Weights of a small image classifier.
Training: soap at rate 0.0022, 14400 steps.
Data: trained on drawn human figures in many poses, 195000 training examples.
Rows from block 2 of a small image classifier, named by matrix and row number. Rows with one number belong to one channel. Each number is 500 + 25 x the weight over its row's rms, rounded and kept within 0 to 999. All counts start at 0. Numbers have three digits each. After the name is the row's rms in percent of the matrix's.
After each channel's rows are labels from the 100 images, of 14848, where the channel reaches its highest value: "peak on" is the class under the peak. Only what is clearly more common there than usual is listed. The data: drawn human figures in many poses. In brackets: how many of the 100, against the usual share in percent.
# convs0: first 3x3 conv (model.blocks.2.convs.0.weight, 64x64x3x3, each kernel summed), inputs 0-63
# convs1: second 3x3 conv (model.blocks.2.convs.1.weight, 64x64x3x3, transposed, each kernel summed), outputs 0-63

convs0.8 080:503478504528535494496472466489528514465511466492467564524476497483448459524511468498520506536496529511493517460505505514501510497542496510446476473483467472461522490507531480478516474496470490
convs1.8 106:523518546488503503419511480533513460515502534497477475497495485528449510523472417487525508520459509497507520535495496477479496468500499481520482501534486521483485491476483492490502503526523495
peak on: head (55 vs 1.1); hand (43 vs 0.2)

convs0.14 075:500489488485483510487524524525451489530510487561515443465539496496521510480485491513489444485461453505501490510471451497493488506482498474445541499501486472522480494494479519500527476535493484
convs1.14 096:526467495510487478484479490473512500505516483526532508478474532474495506452532505532526490530445504488477446466520478537505531516508491445516516475483491516480449481474511509483493549516512526
peak on: leg (31 vs 2.1)

convs0.42 091:482511465550519499493507479517483517531531492491468515498486519476505490507515506537530508532482529475525517484531511487475484496507453508481523494480484484499525504471536497439466433542452512
convs1.42 095:484494499536503486525518498522496436484495530512507457481543505486523459505544511507499437521520485520499467533496522536519533499532500485505467460504504504479463453507525500523504550485501504
peak on: leg (38 vs 2.1); head (27 vs 1.1)

convs0.45 112:507482489521537519495472504447480523535500522497493488485495517548470503523491518501492531487510506509512568473466493527492494497495532496456492486490446478499500519551530510469432515487491482
convs1.45 084:501496510516540548505506527514495492487474482486506517480506564506564522456535542528497535473539506476480529476460505508523496508462517493516510507556480507525498506518507475539501519483492513
peak on: leg (35 vs 2.1)

convs0.20 140:472521481493492512503497499529534531524464517493448582468479514521523516483534527499511499488504464503515498503498480523461480510544518493552514502496481511489469489496459489543494462516498537
convs1.20 111:444503499515499499510554462499520509485478493490478414470535485460486469522430494507458497499510504528493461504467487503474513509510525467519509498535510499504502504497487530500495512484473508
peak on: leg (38 vs 2.1)

convs0.47 096:450504489546490491497476476512505522511513464464483538517482504489458458501525484509525507521535499511483473539470511503520503485576492526458480483471502513497471540489531459494501462505491501
convs1.47 085:470494468517550479516549522563513512501492487510527509492543520518484477553496499549481471506528503483509465492476519521493473508473483538537473491514502505537496487499508493433509495514486505
peak on: foot (67 vs 0.5)

convs0.16 120:490511504497402525485515543497505517488477522475495515523456543444497515504495515497497539510536467506504473493507519528485522506494526500478491497475433516493472510527517484509485501533501494
convs1.16 094:514526515489422527508506556540487504476478481497488501455510459485516472470502530524518499528503514544516477510533500492488546507476496529532508503541514498530522488493470501499459466492507517
peak on: leg (42 vs 2.1); arm (35 vs 0.9)

convs0.26 074:529487501511471495518454507504510524515504515480457519442424517559482496513499464481504472510515478505466501478493487499473481502492502508513513497488462491456487511474551526483520476478494456
convs1.26 102:507471503519571475480496470471484511507543490504513508508526538545498486512511479463488506503504492502549514489428508534509475472519508512502485495535472500459489478449516511500513512457525495
peak on: torso (33 vs 1.9)

convs0.59 129:462518487519530533527479488526520507489511490457460527452496481476477500483499497499458472490493491522514458523485487489446535518526503514515541494449521482502528502510483493558489450506494516
convs1.59 095:488504454465476477501504481451522518496446476469478464482514483521482529487443471501494494495459481445483477457474485493498479510494483482506515468486481489490535479494505539480469482466491521
peak on: torso (40 vs 1.9); leg (29 vs 2.1)

convs0.38 069:534520531549490481536486471465514500521523482504485500495505477460538510515477499530462457488487506482497491548481471538427495514483482513480499527465485483498539534497507485482478481476487473
convs1.38 126:435487456520514509552494517543532533511504500491523523482515504459479485515506496482492488532522529498513502548511527514499507537530532497502432489515507494439510509488491514516507533503489470
peak on: torso (29 vs 1.9)

convs0.36 100:505505517509485525493453444500511525489507477508500527408476527464469522545512486496496549537510516498512526497515527499488518509539524521493476492483470525483516545527478495483495495485484488
convs1.36 088:479442543544437519520544468500509523511507545504513500478511486438490480497461501516496522466489498502499523509512514501482472495514505499522482488498504506501487451552491522500519523452509528
peak on: arm (37 vs 0.9)

convs0.21 106:495494439471509489494489493461467515494529486503565505491502499461483488523475479491453458494549501502512500483504495497526469527503531514512527457454489445512474540487496517476533514497500503
convs1.21 104:454476481493492504492526488516569507509477489514480557502526476432473482497471505484466513520496456507495482510463475504479496482520509484505473517509457459500492503465450485528495505492468499
peak on: head (92 vs 1.1)

convs0.0 071:502533501484439499507477469502467519482476494508468461512490504539521553501496511498519511471564490474490435503476476496525500477506564498482502504492471502478502519486459504508476515484476520
convs1.0 092:534532521507531506514545512510467494486515521501493523516495499554518533503499490502538517485528526512495540508515516508523522527501503517507479497505509513531501514481490507475526483516524383
peak on: leg (45 vs 2.1); arm (28 vs 0.9)

convs0.41 085:501494470541525514451462468516475497503501487506464443513520511479497523493519498476488516517526483511483509486529511501525498485517533501433507498427499458448483536493521476476503513511497493
convs1.41 105:506457542485505480483493519497453445472499490494497494495500484496462485493517497569545505540526478485524528466496503537519494486484486496547474510511512526512517522503507483448490459525537495
peak on: hand (76 vs 0.2)

convs0.63 091:541520464503509500541448498497522509499485488470499481509523497507492518509504520482475516499546486519537491549483457462478519503465492497442532551502512549501514485512465491514477498506548519
convs1.63 093:471475501500492507509583511545540523493496480494466498489554498484520486494492487479466492509478481471536487482484520519476472536534496518554489442533506503498496492481510497511494457513518480
peak on: leg (65 vs 2.1)

convs0.18 086:488504500532507470485499471444445495444471494475501520483494487492448475490493433513526492507479493520475476475478499503514502501533500456493515467526505495468497508501480498479486511551465461
convs1.18 133:484492498500507511487543515570572480527508515501521580506524509496490521489495459488485476460483508501497493503514499517455511521457497526535486484488511543516493496517507517484500534510529500
peak on: head (100 vs 1.1)

convs0.5 110:505530514510520505515492475513505519436524457506483555540470474498496527488490484472506482499513490532507508522498457506531505476505509447507482502454456490508490549465512498477561506482498483
convs1.5 102:522517511518486486515501524511525429466488447450504546468526472516462466440509532508507529511488505487492515524500496493469488487482510451509502478495513501524532477521526532519508499528510514
peak on: head (82 vs 1.1)

convs0.33 089:479515543519503460498498506515496537502497517534501460515484501520499554541521517500506490523479497429546461508491525496483503476526495477481515521515441466516520495496492473461489515499490448
convs1.33 122:506520502501490489503489502497497499546508473502526494535502468509469500501507526522491496494520522488489450511538530479535525485483477459511535509511450477511530467499514456472585545479520506
peak on: foot (30 vs 0.5)

convs0.35 105:508543524464524490482438505503479519503521516501520505512489527492510504496453502430499513518520519518519515512515496484492537514510516476459501496477508437461447480497505500511504496509537555
convs1.35 087:521511522460477511526516494491507523471493478478481542512557476497517469494456503462489483451493516516515494520474484513503506476513514515494444561525546454486525474483486502524512503511538500
peak on: leg (27 vs 2.1)

convs0.52 130:490507513483490458507501490522502496530528493528533511483506489474510528492527477512501490509459523531487475536475519485545512512538486495484503499488492426507480529450503506472451435458495491
convs1.52 130:505517515521492479514492525481483515551497479503488459482495491498460522471512488532495514485487543502539491510479445540479565507503496525513488512506502427533510526480480495485469508483532538
peak on: leg (31 vs 2.1)

convs0.55 127:467518504486497528501478425498496501502502388514513503496479517494468517528512524523526508514492529508521514516500448515496464494507498531478469507486478506505487523501466527475483498505489478
convs1.55 104:467518514476478504490529462530511483479527370532482531504508515465487504493496500487499528484495508489494551501512468480515484505506497506521492509472528490502510509487488520516487496536498522
peak on: leg (38 vs 2.1)

convs0.9 086:477499496512471527535476448488494498535506496531463496469469488493488561518502492495525491495513512509519555501484488530486520462495478499456525476479487457512444513511523530469511492487449503
convs1.9 087:516504468553468559515516505510477517501524540511509515495511457490515522487562495523499513467469508483491541454523554473526488498475542531523498513516499483514482465503490517482510506478489475
peak on: leg (37 vs 2.1)

convs0.19 090:522511496537504554482503488468462476480505471461513434480496507510544490448485487520494528523519567511502497522560493517504522497537539490478485502504512514506489492501497469499500487489513465
convs1.19 090:516501478491515497529503524499472535475495529539516482506499504508479486526541534498490561526538505493514513469467520495504516567487517491491472519474493512496520513517481549430500456508514474
peak on: torso (27 vs 1.9)

convs0.27 106:477527524513526457485435501503487560501499508461515502513488512494517502491559492518503503511529472525516490523509464461490467472527481507470499528458466503553507526511518469488506473493526489
convs1.27 107:489484494484552479524514527488507508504464496484485484506504482516529477529500523496491462489527476466463495489502515489482487482486476556528498507516596479514445508476501493465521511524498465
peak on: foot (30 vs 0.5)

convs0.28 113:484523501502519537516489498469507528459514526518525521539497521505498532472515513504508523524495502501520511510520490471484475470528517490480483520461474511516444496414506521470437478497503469
convs1.28 111:504531499510489572508483505517506495476495547480509500483520502519530488498510498495511559493494509481500551489509484508489518503478532499518501511484487488504492506393512514538460520533521487
peak on: arm (26 vs 0.9)

convs0.32 078:513492478529486490469496467488552524512505475520475531532488507518481561505508520501503493469463554521460490460491484480485509457515458512495468472467505488489472502507476452532481528477508497
convs1.32 119:458508511491482512519544506537483484532499514516505546473497507534530498499476497516517557499501510486422502492491509471502529490442488497501488484522520496536487494499514511451514518525468447
peak on: head (41 vs 1.1); leg (31 vs 2.1)

convs0.2 112:484482520513494473515510498476461506469492450497488502484493525467475506552511506473490530510506530498500478465486501502477514513551499520529527464451525533497517479478548479435453489511495487
convs1.2 092:463501535495543482544519527520554501496508469515449503490523502538503502471498503522507467489498492530486470523479471477484522477514474502525540529532507547525501448490478529523500523529507527
peak on: arm (29 vs 0.9)

convs0.43 123:508527509524510516503512501460485550508496527550482473482500521504533491531529540492480540533500528505511533504486533468490497510544520533484542499500548530485461489526512465524501494472501451
convs1.43 095:495528495495509507484519515470514509471500522459502517498517499513535493479497490501510521525508512533506516501513476523508532475488532522546555495546554527542517514560490473525468508513502566
peak on: leg (35 vs 2.1); arm (25 vs 0.9)

convs0.53 111:507508508505476507511495480515495516479509488485483462521503507481498486487518525511494491507537495376505521512521478490427490511511479460495531493491509509512534532505500489489552505519498499
convs1.53 119:489505489531486520510510513483493513488498492529463474453527517514504524489508508492497522511521520373519489498464507512480479514503509515503484483478481498542515503496492450520480495460514513
peak on: leg (48 vs 2.1)

convs0.1 125:491511502532532515504508508523507491467462494491481532492508517520533500463554488507515482488528511516519520513521521495482469506519497458461464486505419513500520534528535504494572509499498528
convs1.1 093:487478499485500514497529506493519484476484494493511509515528501538490516440472522510478518510521475537496484501492519503510524560469491429563498500515476503521499478496467546567515480508507498
peak on: leg (28 vs 2.1)

convs0.51 092:472467467516537497486493505473495531478496519514472501536451519499470517472440522464453511508508506467502513484545514508512521462525496501469495505499484487526451497514505477446460479502523480
convs1.51 099:557504508492500487511468475492476498493508522515501483508506492494509502489530541482559486481521510581544496515491516569511503524504481506473492512519520515483503528501518528509481519530561477
peak on: arm (55 vs 0.9)